A small image VQ-VAE, trained from scratch: encoder activation leaky_relu, 22605 training examples.
Rows from block 6 of the decoder of a small image VQ-VAE, named by matrix and row number. Rows with one number belong to one channel. Each number is 500 + 40 x the weight over its row's rms, rounded and kept within 0 to 999. All counts start at 0. Numbers have three digits each.
After each channel's rows are labels from the 100 images, of 14976, where the channel reaches its highest value: "peak at" is the part of the image that holds the peak; "strongest on" is what is common among them. Only what is clearly more common there than usual is listed. The data: short English words printed on busy colour backdrops. In brackets: how many of the 100.
# convs0: first 3x3 conv (decoder.decb.1.1.convs.0.weight, 64x64x3x3, each kernel summed), inputs 0-63
# convs1: second 3x3 conv (decoder.decb.1.1.convs.1.weight, 64x64x3x3, transposed, each kernel summed), outputs 0-63

convs0.52:499482469503570518449552431487500463505570469459504570475510536483507544488420434486566498479505496546544519532449507446481487536484534537480499559521410449518507459562580533503448491538556478
convs1.52:478552493529409459514462519482535492514505400475462459515480476523473532522669532498472455514538463484515494460526474457492519494519480506516522478472477479435521472509522486476570422440482484
peak at: centre (36); middle right (29)
strongest on: bold (78); white ink (39); pink ink (26)

convs0.37:516536487438540496469560501462492544550571500450576536512503480459478566572505543474512467477611539571564530515484499505465484457482504512459440458525481475522509501459571547468501539530563500
convs1.37:531527527500442502519470579486481460491442452453428494525499479537476497489560459490496468504550480457447461454631519470504503480582498521507543484516459460447522417467460434515486509537508545
peak at: middle right (33); centre (28)
strongest on: bold (80); black ink (52)

convs0.32:508508503462516482476510493529483511544453512514439443526473404469467433551533551429544531519571554533560503562551565540550535550565519529420545470485468467505496514476454476453503476488480510
convs1.32:606503478513475528449478521451468453446480484572495519530543498545577514490495444453510457490538486463447474466521479527450484419476499560464474516510558552487495463433471478596501496548476544
peak at: centre (32)
strongest on: white ink (28)

convs0.48:509536454484504470402556497500444484551507514510576556442574508476530554550528542548491438432470472548533516499468471479471458419482474422542476465551533501541496543499540548507472472514501491
convs1.48:499514528486535476517528525485455460534467536512459501505390460518420452473504486495472476473511506497480497508567486509544541541674479490508584486501504474495531442491549470480501477463547528
peak at: middle left (30)
strongest on: white ink (39); pink ink (32)

convs0.15:485520490522560511500544456496487523520459484471531559431578563537540585496483482521533512493429482503479538521406430449440450460429549454534489558490451464478485506536521538474476479523468474
convs1.15:464386486485454453482510464488479480500558585496533521500419482456483496503362510555486523453520511496505510482485451436534509515472490483543520502515503488544472450524532535466523417448545504
peak at: centre (42)
strongest on: bold (84); black ink (57)

convs0.38:481475476454554511475516530451495541564584504505569526555482488451443532511425536512482416457596491527546487503510500508494475536474479529514447470529495502499524556524605534547456562499492472
convs1.38:514509515508439480523457535494466476479476495454416488512472491526483516503598450491489453502553478460470488489627501489489511472559500528511533502468442454460532374526474413491505473517478523
peak at: centre (29); middle left (29)
strongest on: bold (89); black ink (50)

convs0.7:494548479500549510442597503511445553506487490436531528481562513471520526566551542484548500492523510531538528563478492478403455495443508480488490493544438421507541594486552518466452471506515488
convs1.7:539491514507434531518481515486493419507451468523462514593454494539512447429481447474468445420556508441433442452600475466502513464538468500479510483488526514468500473522454489543545476503517559
peak at: centre (38); middle right (29)
strongest on: bold (92); black ink (59)